{"train_examples": 39062, "encoder_activation": "gelu_tanh", "encoder_subsampling": 4, "fusion": "cross_attention", "decoder_mlp_ratio": 2.67, "decoder_parallel_block": true, "decoder_inner_norm": false, "decoder_cross_attention_every": 2, "epochs": 56.4}
Rows from block 5 of the audio encoder of a small audio captioner, named by matrix and row number. Rows with one number belong to one neuron. Each number is 500 + 50 x the weight over its row's rms, rounded and kept within 0 to 999. All counts start at 0. Numbers have three digits each. After the name is the row's rms in percent of the matrix's.
Before each neuron's rows are labels from the 100 clips, of 14848, where the neuron reaches its highest value: "top examples" is what is common among them. Only what is clearly more common there than usual is listed. The data: synthetic speech, music and everyday sounds put through simulated rooms and audio effects.
# fc1: second MLP up (encoder.blocks.5.mlp.fc1.weight, 384x192), inputs 96-191
# fc2: second MLP down (encoder.blocks.5.mlp.fc2.weight, 192x384, transposed), outputs 96-191

top examples: telephone band
fc1.185 103:524583506456552500527435440485442498567471488474486506530561468421477506460546528454425516557553587571484491493489477629557524430456469459474550491602630508469411499463491477548466474496443560511415536517565549527567506442498510455496533558613493499439522426483561534535444477499484495460
fc2.185 099:483568528562549468496503583390561532424496555444477553502510527610482614475441537520506438541445540390535494510565455419491463445497462476462513474535467485466497576502487448509519544421459478438464564484449467498472361536428519471538386516418547472397504461537520570467416546426502550571

top examples: speech
fc1.259 091:460625443554464575368479549420488507481482643514483460584639457571503504550559406609497451480438534514452473508467505540487481437427570571460526485468497441487500514545469499389545444548526499499406392517504492554464512515508549486535499469544480450470513519528496585585398424524493525573
fc2.259 099:431453534531470637507516526425552481468566444429526543507513466452462500437574505537432391466424477407473505487479405459523553487499429476501526515516547540535462477499404370619469488545480494528405521487506530497524543503550501484536424550438498413522546436327505461575473494529483485511

top examples: ring modulation
fc1.97 091:444489499499417570541476599470468482453521464470561538496386461443592437587474454485570509450520479498474457503452434439465517540377487393489455569498468534426497443501501543506403513519475511472590456538399470494448484504501500434543616588535455430473483444553394482488421527520544458426
fc2.97 101:493519594460492400531398448529508447545493424447477443494605552454566405473624597432455460514509509613486468498412401515514601532479538520508405531446537514512447433528510506583532582587468467553397440476481539520507554510448486460520511528529445552545419596481459533493525518424545477565

top examples: reversed; band
fc1.365 088:490512385479418442454519475474549527491526512376498556625524502475462513574447432457554516498458533478560441460544516444514445533518534520449549459530476495449504502467366501446488447486450427432422461503558482496646621510486534476494516430579486509436536373504465485468329434514468505516
fc2.365 091:490467491425500439491570526516444570483513503459412527541518523616545406517502473564480499562537530513480505611502544486434512487509488543415491448546486494537508528484455485443477492418488442466477523521523568537572532520418420448495590622499491494477555438505502478488500543481556504460

top examples: drums; number of effects: 0
fc1.121 107:482498491395555450574508467535506499509497424453465488560536534463530534522432495622524544512533450475493519467465594495442331452460547554520511523498520554519509566545438510498568538469567590394496426493490454478523542485584514508510453485567517489505510486505477518566462523545461442471
fc2.121 099:535463468498514520567432470486456529522457418532484465509466452525571537427474496512565514439527492453516540518513445599569536422522434587510511501446476447495418579502533517501477551565567492442441478544598469455534619454515434498428479494484576528512494471477476517516440515536534486599

top examples: bit reduction
fc1.160 088:566460678485392529530495467475574559543468556547486531546481471512427454545595538539451437453485544432474501413523545479506498594555590538456517466574408509469522412496544463520484429428506491476573464557530448465560386471527406506521564585477473495432505485521483476534619561445481520477
fc2.160 096:475449523497512562460478409500495529604480573559534450485543485393513531577579479546460569505485508426442392506462490535516569525410517472431394477623477551548451552456450458478464644462559522544521558574479531488468551518519600545449410506562539397469570473553456531475598557427490478565

top examples: dropouts; number of effects: 3 or more
fc1.206 109:483491496412480519509500558495517434601547477510517491514486504515552458564468562470441603593567606553515465569537490565480500544492511423465440462432475548545509489463477448484475436458518523492450422504461593430514476507493548536513540458441415465457461517462407538504476446584486548477
fc2.206 104:461516548594539529513468473516497587513460349523560496503460514454533445443499480490506555541449535564438505507480475482587575453579491520519514496521520465508460449499474463499452551466534435549365586466519482593438485460598546480491344518483512561452522481488538555479450641554434531501

top examples: distortion; band
fc1.56 116:542569471546467504473499522618489589439546407469454497464507545441550480403501493530513448507515434444492422439483429547591524524514443453521501407547501534434531458451494498480460466409510478478530460477446546563449442499493456570584527483528399451563483498468482553471485366391543478509
fc2.56 118:537496501500487534579510475482509468533515408527477449530512560445517480429540527563436530522510500488461482473491458540477462508511440491507555472470487487512444471492481425523408511609554468505544521506530493478566463630492528499589448500516447515577479429473495594459465538600372536626

top examples: telephone band
fc1.202 085:554539480476499514493598525416484464515450470550459501540575490526467463562665471448568432493417539580478418462465410539419451536388533563454524502530518577557525472489477465558439568474519504523494506454518436479444475565547559458570503473563499415436512524511495463477443499538548581439
fc2.202 092:566508515519510437549472519505418536477561551470499496480505541467582536442456533498541493535451458444543474474577476448502520587544496469472510469572493496533519533567493454473470557534483530545472522512516467495485398490414559479514328392406531445437469478496524391500487492589450512495

top examples: distortion
fc1.323 113:483475544524358519419466541491500522521532551491429504446603464555524479532348404489477487518480492547544451521425540455475466509428459509490486525538418546483499454460556516476540544598556501496494437502473532509502414482490502515508491508440495557497574420511502495489449496453454523446
fc2.323 104:547568421525465586488438473514392447461580536475551482463530553404562501496579486454507607479472478439502508475434505651493573528579464580446518454518432486537509472495495476510483511504519462523482596454479516469502486515550482448517472551570423543566452536545520445502523505451412493531

top examples: reversed; dry
fc1.229 113:480453549426487490515486408469483451528527429510541481452479514477530525495438466557484524429470464474534467541546547539485571455492504422547488386539462530577416511529450604459528515491456550414447500559611541527492490509436565518495518433475516459442548445514429422502477527492582524516
fc2.229 111:487534525459567535562530500631492463515472529436452506570465478546442459472598503410473536365550499495558533530485515519535562585447507441489534556522507536512525432443428574478437527494513520508468595581551544555501505381515547551487557515604544457554436443572436361452560601561518471561

top examples: wah; telephone band
fc1.192 111:555481600479501611547499466521572538594451541540477394524472510491498477549499487515608509516557548460561524490513470484473437487471467548504565451419461604547511573447452590465580478562455452477532493645526422610462525357549453464498540497496502444480580563543498561531532497494465365515
fc2.192 109:488530522468469551452529519498425566461499508439507537525520556476432563491497473488514544455457459431437518461592540436418416629489490618431515454444483534569467508557444583484472468477533490437432538561551561435452486556443476534462471640515484551440521375462608487566499466477583485438

top examples: dropouts
fc1.153 115:553523442365475538527504448478543416550496490508611541517478456440524456490448442433473456455477462465436444570468539620481641528576512513557529532546523455522449577516494462529435488567580464523517506517455463472483482531433501490466515549540523442520482559433481520507516560499471450549
fc2.153 116:438529460482480563408497517489516478472577438599590476465435479474509441545437430406493483493491551563464522509501547437455489503554533438482509555544534557495454558501455453476474452426451495466493468499517546585581584500521530440533490542465593558476470612500517536474475535548540464501

top examples: everyday sound
fc1.188 107:481586572478455552495480586476508587547517492524501446436589557459446499487466480501608395505445490582465426550542539552543404504453517474382418568513553552457507526574452501468540432499486406397488518520539502539458527519418496494420520520480449521549602434541425564577564424485460564501
fc2.188 109:503430525461575497443486465537479457479552419505416494498556501552476525532566544548507514459554546537569508473491648608435490525481475528535499519506488459481438570469523435493562418494509466549468533471490559594424482495558469536519518503516566402454548475447393428453438440619512564455

top examples: ring modulation; dropouts
fc1.377 094:370388480534511432524384446498554437507509544486424429539459511485500497514467544457464578445508535510481504614489484523390454488525505534519554550486470634427487525548504474456535454390490490483547493508470428440482525560547552539458548500541563484461449542490403501431496470634493500468
fc2.377 096:494475487417495498485460583539420507490559506444448484524404507487461573423430507462443496409462583553466549572495428542521512557585513498520539452497445499510471559478522446449474498519417479510517482459481440532505466590375499485461532418556448549499512598460474510548429544539556534567

top examples: dropouts; ring modulation
fc1.113 110:524465595464453538522450458495474547481504379456449538550549416517473460512388496538593561494435458507438586537471525499455508489604442474512391448556395553481513447425447541534479463512600496469566493459491488440465526530415495505498533485526492518611524414482465502423439450443460498538
fc2.113 110:480587486482389495452454562498541505474486483463502493475624504430518448444430492482551593504463443407541462479516472566434531474449568408456494467516445482508583524446592470533521537487521468485429500461531479442513541585437475534567472457426446498515451497506547545566524496538474503511

top examples: speech; dry; chorus
fc1.196 099:513360579568484559604474457474526582528478462523456461540550509530535509538508518495479515457521549500481523425515421544448480510582487475523456442557437422487576496492569535430515419503451491527530484611507521629552556511427435473515455516464595398440472555474420588549439564546468506485
fc2.196 100:523559512519430470517503544571561573487448466436515533479426473526449454538477604428440508487564478417477503505503511503483430479507524539439418551534468525438529598423457541464485547544470443506465485406511500582532496541429504515563537576528498567506454469627483446543510461490542462594

top examples: distance: near; band; reversed
fc1.143 113:432547487535379577538439516537506405467540477399509434460524602475459462585447464520432465456536463634514427485503514396586500553526466451540544464456495430482556480382466488500450457500534488495563459530433426494462447469472512549610410501481547509454514452499441471535553472491473428434
fc2.143 101:524459524557549532462502561493438483517536534519628504576488470394529495530513536399485518516498522494506476468501413481556482428512569514525517528589481567507444465435429566462514529581447461387534425549553513530513527513440507442506539476464513447485514481539449513484660482523520560430

top examples: short reverberation; reverberation time: 0.15 to 0.3 s
fc1.248 094:474509557448497567553523545503464420539421420514596582442525520448533546535496464471567515540526457480477461494539387489459476439559596581533466547547522515462553498483468430588502425478489460530549500500625483551432378503402485522525420479514540568459477471450546500497388601466506521557
fc2.248 091:526442555478500466503516527464476511467526537488424435539519463534454610524479484390454541512452445529572442560503599473460542498498490481600518541455484535519445516472438457560527530505519430572474511414519401568402510436460576447579581427438549454485508519553509370528565567458489533415

top examples: dry
fc1.276 101:502535488474443468465534518480517434544505508565552455443449381482575465472461513510420491500410571460461434597539485531489458561587512581429492487460514438405462499499542493519473529548429482421511492465443544490454485503435489551480638469454526554519438473538544491485529524491430451515
fc2.276 111:440550538518539507465445493551543528493499478400418459515500429508468467449544500570373436529556434464425521466503517446531458454527480514536468468458544466444569430504417476474551464508487567512590585509521519376477568541474452506470435543473463553488481599530508469493494559435524587483

top examples: band
fc1.86 090:516520459483369526491474497548449464562537510523540422469517487509585455498438522523501444415455485653493579554511526445361467485473471528518463407525530476546452548550542509532521497453454449473466546482543493537540482442423523535564463500490592473534526485473616457453492554495417505485
fc2.86 091:506510546470481470497524487493530515474492458433581599540594499512589407504506543629512554452454483519502537524566585584490509439489530567488522516526495391433497508555581562539507490439535478433409473429506404554486502455478477537551498588530437536516452417481567441509550492409498503475

top examples: drums; dry
fc1.138 098:539503522483560446502385500548589460460518589611518558541574509627481515531466486464515430513529467504546515447490514493520586503478491470562469440544503429511520499538526399506460510419562540458545534475446425580534493446538471497472591437517507471504436473437517509492531561447524458513
fc2.138 102:436456541539470487652496458544463533515469540506474545497532516510480541591481525452566497537531485499414499649530533434431459574457504515563531522381472453602430455467558629566541481557578537517485440594522417484511471460586482517507444597466643461511503583456472507514486564447501484483

top examples: speech; number of effects: 0
fc1.224 094:521488422494626459437487529447605476524428557496562526486503555630512537518492541559503534456462410495503513421447536571510472525510446496480397564491663489476510542426486448519549485549582556490484473489441460507521471517539476593509461497480485529416459437457425440532443436611469450588
fc2.224 109:477420493563507503514456560513525499502452577520549547469458615611538515459454493452446505431430524550502479548461500538451539511569444520548472469425564564485414447547517526515403543464422457598454573431481488549524498477578474536456589464527481596487455616531525598506503433461427456449

top examples: short reverberation; reverberation time: 0.15 to 0.3 s
fc1.221 091:428537478474423512531530524569442549541454489509451535634443471476504549545531517606517470425482541427592452507453510494496549442448430503493526527400501440456505504375425492507466541501493488541451414452500518549518456532492510456553528450572513508381497513547443578546501479507502483475
fc2.221 093:470538502576508426535604529533476503406391449538519444476566370501579505478537569436438471505483480595505529442516531473565441447529524517484566499522509423501529463518422483511495524476479507538361510497542548482439563501499418461505497481532561454495513558481557481527548527553508535597

top examples: bit reduction; distortion
fc1.7 086:610600523488458542445473515517476460492470496460476438452515599538504544490457493515562580597565511488514524422454469439553490479534489479527457538510431488563525650464566591443464482426575485515467488400534577426521522630553442480532428516618536489531533475443397516474492431523511564496
fc2.7 091:535463452499481414486539524490437409437457565480491466506425481483549498510463607454384511512528517505467444486580503503545507467558470462516520567417454464452379520412592467444639568530514557506443499435543487476433509567485518438528457541461526527449524570324437529475430535417539464610

top examples: dropouts; telephone band; bit reduction
fc1.39 112:486534545408447459477450483479531518523558524504496499414570617525384482484575417467551425519515504494520509474502505531448460460504442444533445455504508579425500502491486525435568443508462533533419526552399591446440564455490503426519555432515482540486521600572536444557453484521425491437
fc2.39 106:512506526440597496573448473501438571516570425484533553460473526389578529474488491451457495505414470507441526564429558564484529530536527522448414476506481478570520448450537452519448541438368565479503486486425465500569543507367482427488603531462326462422556568393500474504492463495460566493

top examples: dropouts
fc1.96 088:569584517538540540520490514508472530521480513520573446521560593569540505446546478534536442468532551488523445502470560585531573474465528548565397501460469447405546544528469457542530478472599495531511487520571489490527533547514388524505465526531471471535438569491602446497376467455471452452
fc2.96 110:494515449441476463492597522515520480530509526491619551573499547442463452511495466460446484453607425492476568492508459567460624519475518507516509465537536472578427449485436563422514513438604506503460443536477537539474503495420457500438479487484523427550421433554409501512517481491536456449

top examples: drums; bit reduction; distortion
fc1.211 084:507503444505451497638483509442505580627472524536495479518483573556444539473520605501481546475609534425474504550498532504446566572460500542482388442501477482507575516524491525522504501525520453467432513493461448519398543526504466569531479502564390566504429433583487539481494438597590477481
fc2.211 090:378533454519393497539505495370478537479506363492524544501464476525477481483534525565494529557480494574483452449489432490511512365439499478585515387591485495497406545484510562518469488450433506525574511508477530599494485467547524450484534554482490528540454482475397554570555451521419504518

top examples: short reverberation; reverberation time: 0.15 to 0.3 s
fc1.268 113:474585490458574527484500526571530592519549560554458427442414565519505428481593536491382528463459394439458479516567512463539494532475435523476529466494527502480457535476471500558502454558556469537594526451506559529421563490502531585496468387534512525558441528433488562523498441495445504503
fc2.268 103:463577530487351575488555399508490464539577480497515507592515544401500473611556522456521425520495560423576496512534550499441611521435497512444549595477526529420437537468583552530515400477519506609479570602554566520393528558501461463478489439562521510464541526469500540490445478441600507425

top examples: dropouts
fc1.317 099:491530459534433610440469453498438367493516551542616492439465462521461493434457492507484495560445553485498411498525523480509505445464501420494437529451512503532424575542435467516450434486460387569442459559472567527531522493507372454481376535542524474409472550531448524479418569528470525481
fc2.317 108:514463517411495533510476514520459398482450365463496497484481503509483498528444492426429503442509496503557498450532525525526474484440569513468467490422518462455426477502477503496526493440524479499514537433512552395506455528425442497489511575411489500554548446487561456489551517443476517594

top examples: bit reduction
fc1.125 094:487480582522493516453471580545530615522500468517543577523445430468481528508507516484563530415507432524616456462453418558607507545487507497419493458529551470356543403536476602501578478500612546458416454450464485513440509466490489552592529491508526496453476556570421479536503581628485532474
fc2.125 095:570464489523493551460567589507534471466483440431453562440421518483374467561481537469475490490621467525518511485511557422460513506445429526437468486546582537501428482613506465483577404449422489496538508504490555462439477515481433542534532455417488531374499568496473563507407536492484532442

top examples: speech; dry; echo
fc1.369 098:476466506486514540514490529528512456493389490430520612422453475504557478596396573497510468485499430443533447516517467447458504515576456484501413480458522494547526484494465557448593686575519558496503469448445491640435553527493572482467455551467499522508403470403505535545435533568520473474
fc2.369 109:508460504541518392465425470483473521456604529468553531487604593487512474448443538625530572545438450621501549536493487533486572493472544420438472480431451492522505499472475506559434486513534512512477568487618497447478540482470512519535571530511486549491615445548482586499581516501440542586

top examples: reversed
fc1.151 096:539531514600523516476432442496487530421533507464527413615532500441539434523465480519495477406566453449496468420536474465546540523501527563476651519549525605464454498484463537482618466540417487532521393526527469433620597448495496548452560432453558459484538474486464476534496552478477520554
fc2.151 097:443533394523527525514501506547424549527464380508551480534441476514471557468502400474461512562482464426426545552512504530445504471426520521549493459550480418470475568561469579458531491485506549469528505510447459576519573452457505493458559415448553534478464494529606499605609482461504513540

top examples: dry
fc1.110 090:435472513456480606466489603487487497508555532499563548528547448491535490508498401455436522497477385517432533456458493547471421546512447566434542506481604495537564542557574405412559566505587544556452444480525500537455574521466424503572540512469555509564478421513550401518521475486432482510
fc2.110 096:531466453456549504549454447492502519466424473375505408487451535469557495473552531518502487523503509452520495405465466495429581504490443490517449371442475539471456465470465450562474536468472513407462446550511545449602482563534475514436438565472510429478503525589502538464393521525502533485

top examples: distortion
fc1.237 087:575481472525552436504363500449619509491464616548473485487469496584572473601522490540524475556531512485479449487475546512503479454551497498521510535476543521499528527477501490519499557509513394497525512493411560541615555370510450489438447579424402503591507437484538476514493522515543491485
fc2.237 097:462526513473467536432469517391599539513491503518466528517554488466553495589523443495549558398547478477530473543596449464538539617533524499504520471525555442548497492491506528458529582452499571466474504519539553459383498508483467519470491488525451527498396487537590507453559478549576490472

top examples: distance: near
fc1.193 117:498450566596441470495482510491357521524407459454396394443495533521458558543519547446547547536473504432485462518486518499625547492441569521588479436519541525483478586460452477441515508531508443507460523578539550519378497447474492393412479504538494477558500482481500434513589539433420483493
fc2.193 104:472483501564483525550441502502529534507489528449594502513438531468542518515526602474552472509382519495415484443506493543582568499480420485482489427462460598442468493548575547553373485485615504459550511612557556572505438450516552504462493404423508527503540496464502583446604468460404552548

top examples: band; number of effects: 0; dry
fc1.140 104:545503494474557480428535538566563480277447538556533461418510477460463500516519463500509476442490532441577465462320410527541507470486516557516505587497535402450476474511540461435503506492450378520494573494536492465610510432577484532477494554370416507511490416531481562548510459488478559494
fc2.140 090:524469515535516565495446448533521466473624475447568548546522566528421527574431607421494439600493448643481458619451446643423502504485501502426557406483513490516569507480471447521480553557386573479546471474522455465546523474561513519543461485393484476468497469512482528432562581539485537587

top examples: dry; speech
fc1.340 113:554449509496469495495456463464567577479502424532542587573504509492480481547519473582468596540483380406562523469529486523468543555498569425519556465403461482468510481516451553510546514486537527503477534516610469530487490477459437599488607490445520601559533483552437458485495474518442464505
fc2.340 104:481484497477522641502599568496546546476452622559487506503478483511483535437460514531482536500461485535409544510397472461524556548506551464434413533394562423484465487617387465512491496536499470492502490576412523486486476533482487523515512544530596451503495471478557496509446497507525441476

top examples: short reverberation; reverberation time: 0.15 to 0.3 s
fc1.374 102:470479436569461436576412538523557502522480464597484508499547525523554409512460479436570428524574481493441464383484557468478570490509481484457520449503472530497532477369519439533524409450527529537499549499499562615542506511525634423524439541477434515433515497563508539492565490469493448525
fc2.374 105:463497479483476552488450523525434495510377513490453530390495540504492532476474502429483558538466454490415477421573569513479393522483527517575512622556551533449513519534526572437565546492501461519484494537552553546593547508445445425416411482581431541460479609487521401492529536540555463468

top examples: speech
fc1.13 091:482472592551568558495475513512476467501524520498495401545501480540490500469562598503570549527502469462489609516556464493557487543524402443481430602504409390468543459508468523500494387495542420496495504450467484478465419550440523457501509515507448509539430468504479473575446498443504516589
fc2.13 089:441516555502528536471535493454456532538471529458471544474474513577486509451549540445498552478407461596496491462423574487557537511456469512513565512424405524497504517480492330583468609455450622511499476378440450381472495514517520516421525510506472607506515625380557494500444491614474513542

top examples: bit reduction
fc1.294 095:498529434409514568499512428428454443577495433520566539456400540519377447384452463571531455553440499550497550539499461489545511511529579441462450523470498471478540476559453478450543529510461496446537422533396431574497504430473496506480506570397437416424401528436483513535503400572511540454
fc2.294 101:443458464456409460516538402485567564592514507555493582423497497517572461575430542564392449490413531416499549565499501410529477489572440416501478496532481475447431489485472496457598492575498495482510479525590531535514444545477493510465517451467510561570444422414516565534524491500441560441

top examples: everyday sound
fc1.171 095:419505375387477478485528442446509535567508453513498539509552515578521503526499486530473500498456471541540438471436470486454461483463499657471499482513474438381486429487365583524512516461471582557456552515565503467434488472463452487476478563474523521531389479524447455513528488495462550507
fc2.171 099:439505463418461462487463461493487488528512526446567417434524543500483454443444455478516472575495524458525448543558368487538486526476478534520559527444551508491546497536451508494571521614455404465577504468425514476458466475516507517525484555510490492497495524562499500563472406502522396486

top examples: distortion
fc1.70 102:432533469548456391529466501504542502472511488589451458617492481581504509502517470504543395484491455504464444524474491507514511513387541490536617472593508452505454436470509414568510556450532438607513525421527453542474532585481508499493477533533428465548536444589422536485503519570466500471
fc2.70 105:510445516525459551561572536520456548538524510610513514510487502476525504513444482476439489555591594537509465540477637470507431563598529519555438480491424459492487417471482530473503526600509443539537483558461563618463496585495575452501531471524514536481535486447556544471542438510452492526

top examples: bit reduction; dropouts
fc1.219 107:433591471409456481495426428497589528516485484523454481505552545521546479473508470449594527522469537505604455433438494483597453453563520517483514461493507535419607582435530494500629496446527492555386483531523526576495490458619471454528513482487511552501466484553490493479498542471467502514
fc2.219 108:473476520482417532464534581476429532493557518487471636496612534559502552460411506469580496579485456494458492400436420501456644499566493482554447556529502449449641508524553531537556481511467575411503437476531501485566399524491543468456551563456551531512489588621443497468548507559488528547

top examples: distortion
fc1.301 103:577460447573427526476564486555481393413433529630474453535561571561522500465463467422499566490474439523569482442558596505460545455525538445475533448566488530545535459521522522514462531496462385506452490398569519443504488566490511512480455445564520509569543511588531471591461475537500569523
fc2.301 102:499498525507476516452483537479519474466455511444451434502450485509566404511453433323488439521603572478476470527526540562524441584507481537681484431446471560547480433534444501554456564471628492492577459555541491538553518442479474510451428535529458473498472484462463496552408551440501541455

top examples: dry
fc1.190 084:485470512538463498464511476470499568493476447535556528516460540420531515428509552491568470419526536529512566532477538538567416561487410512549504508541507535500512522464382469482439473414499508482428506529567457511493558403525506509534423491473409512638551475477496534504407555468430520515
fc2.190 090:535497488477489422418426529515429588499436518560565509563568504459528482458510415520459532487468447578558472539575597513525529463537475508558462515490479570449441597509587539544483505438459539526530455491475451589463597464410486515547528578448546530551521581464506475414457554402469493460

top examples: wah
fc1.178 099:520652540481532522487450501511480510587536512493490449582547442466413486589462508478627526523478511541524435403501565557517481491479502498518569510516486423589428503489469394547509495497416528445431414488563495460432563481572456490538465506595608473454520507476570538466503435533482412478
fc2.178 097:444464423420532556545397501518547518553547499540440502473517537525567466435518550588540480528436488556518561501545612416494463514515484515497486528466477484533560442592524537515506582463437489562444443376478494459474558426491508474461600423566570444544409372495543600425447514514511546544

top examples: band
fc1.319 096:458551469563435436459438632521497475400570611452588456453511542537458476492557526487527545586436408505551465506490475515534474423404493634533559464558439414488490606533559464457493516552537474510482598560599602431500437490505512482561556490530457438451514493452540480442467528507543512457
fc2.319 099:390516563568580600517458400558562486522575575558473563475421577439575579479485535435484467469452543528484561530539502453488506496544489478550461466518448486559508467496435427521465443529570517524480490501506552597536571595486506398384616474423650558515520478458465480452518541486525535491

top examples: speech
fc1.135 100:507485500570494523563486460592580430557530476515536504496495360487535501535542451591438570496434495452414433454477536530506467477497433521564469534415447631419473434483531496533518499482424487520440490541465427493514432585440452468357476518535423536519537556468404566610494628514536519460
fc2.135 103:492445579480389478579511508437552549436514515450505489473597471426479412496486452574490496416475525499543522557538353488471507405432523476488556579526585477566542469468538500518557584546554501552497493521486465542405578452504471498557478479527584399525489565535472469536491514442556543436

top examples: dropouts; number of effects: 3 or more; bit reduction; distortion
fc1.278 093:437546552517474498466544570468517515491450519417470419496588450502511507469481538506425608550458559470515421498487471475477463524474519474409421517452618466455524465466572495590478444533417488481450470508475531576538440567508471536553553578501522560565504474450378469482445521468465500508
fc2.278 093:490390572443474454510538467521460516442556517518371498487542465436520420506542402431582514497513497479555468551466477483526551472470568487545514467515509579519416486548478444473527580501451503535571545488466439508496550444456497493535432406502462521549471462505524489472565504577510507548

top examples: bit reduction; distortion
fc1.383 108:530464474528598592529408507481468446530416501577551439499515515463406546528560458598472408483412471550537438419560564584390497587511527520483477521590612486463478534489435434472511460516490500382425450506383458518607434482563497478504554571489471496484521549434553422580496473465459486440
fc2.383 104:561497476420613451547526431469431466493513488470505545445402505542492449471507476465515501448450535454448431494523482477490420550545551535435451558492495519469445582384465541440582493427473447509535586497471536505401408546581443520483544560407510544523443493576501470464421609579476562480

top examples: distance: near
fc1.186 111:454551425589494526580505580482419450546525481491516539489493525488519436518551579470468441455463525472500494479525526473501465564474434514482431579452489501509490432448504489503567568441506441478461565456594474571459565427568455450424465474422470492485526464463455514468451487524524443467
fc2.186 101:508487468545469518439492519493527461553502384450487594464510471534538477583510464491544541455486466541508446537568506508441586443460428470469543414449507533553457432480504521534566533554436506469604533464538509496519472402474509446450512475523415423459463440559547373468528476475415486402

top examples: band; dry
fc1.309 103:566452566509564448501461461568458488595511491452493446605560548527549484546568548529391600487426408538455434477442414506450537473446503457533471518457568542535514531486561516458490435473509522421537544539449540441475488505481568495559489451576401425507481479594414447530505511481587459503
fc2.309 104:636475400540502437557434544529541496502506481473587394581477469588472478528409491489565471532532436523519572534488541496488484392449510558496501493485576471509465510468426523497428612547428418552492517574538580486458579567513430465513522625421497459429482530503521487535555435528508476483

top examples: dry; tremolo
fc1.345 110:441426501483461436527530455525473503474476499526511439449484378508439496493503503402523494530546556428472479523509498526474500499532578495489453464515474556558518574500556570523552551385439591474600544488573523547463537547511497504499523467521432473539476473448500548457457538517497430459
fc2.345 110:494506516393411568494465464439549497511520408459533483460500573554565444442573513555533499500476555443464520504567474479484534469507543482456554485453538426559402440478529566467442400465521493531460448559451531499507445488495505514567455476518485438548446481394560510577516432513613431551

top examples: ring modulation
fc1.177 096:461619474474495465439447540485484543416478609457525450579497483540475572507583500550511581484397527454453477462521522528538458458530569515503490434537542505503533478504393452500490504397524420499600503508583472553466450434474537467473512521396453438500458473545508536610422538553518543464
fc2.177 091:480514517529421440544552503555553490451485421474517499526526563532638459478461482566498562636426502420597476527530429475446580394493547448479489442490491457503527446487621470508510475486573522566479451540519520423563525469533559554494420433453460504565544496501429481481412516543577523578

top examples: band
fc1.131 113:455393482491463470493446474494459442517416504535490464477472457547448505447536517494539354490497403584504393502480444477468426496470553503560470472472477445543475458495450529528510463482530537496547442469516425505463457514407484472513484484440519488541376539567496479487555489511559457422
fc2.131 105:370470563466519548562501486427491559536447544528483508447478506576558558529558506561536535518474475546415499521522470465511486499485433518477502488453517400446411482468521544567569491508506578457480513535456475504473512535529458520473499472584495578513556505493517476433434548600504568547

top examples: dry; ring modulation
fc1.53 106:397473551548543531503455467565489521491525709497505489437519567479418491497435549477579558480488499452572509444431461461497484552580477470511538471528465526540475491465519507451489466578507521538464460446459628477570514587580481534490513465584477495493400378525437527452484344438536479496
fc2.53 103:468441519543428491525554491577499471417517503486505543528552453474519515402476494452584573424455516567452529469534489537536531521481563529488491489534521549462519417487513613498442533444481481600470469463477544512600551599464534535596601484552491569517485579463536449474508520449457562457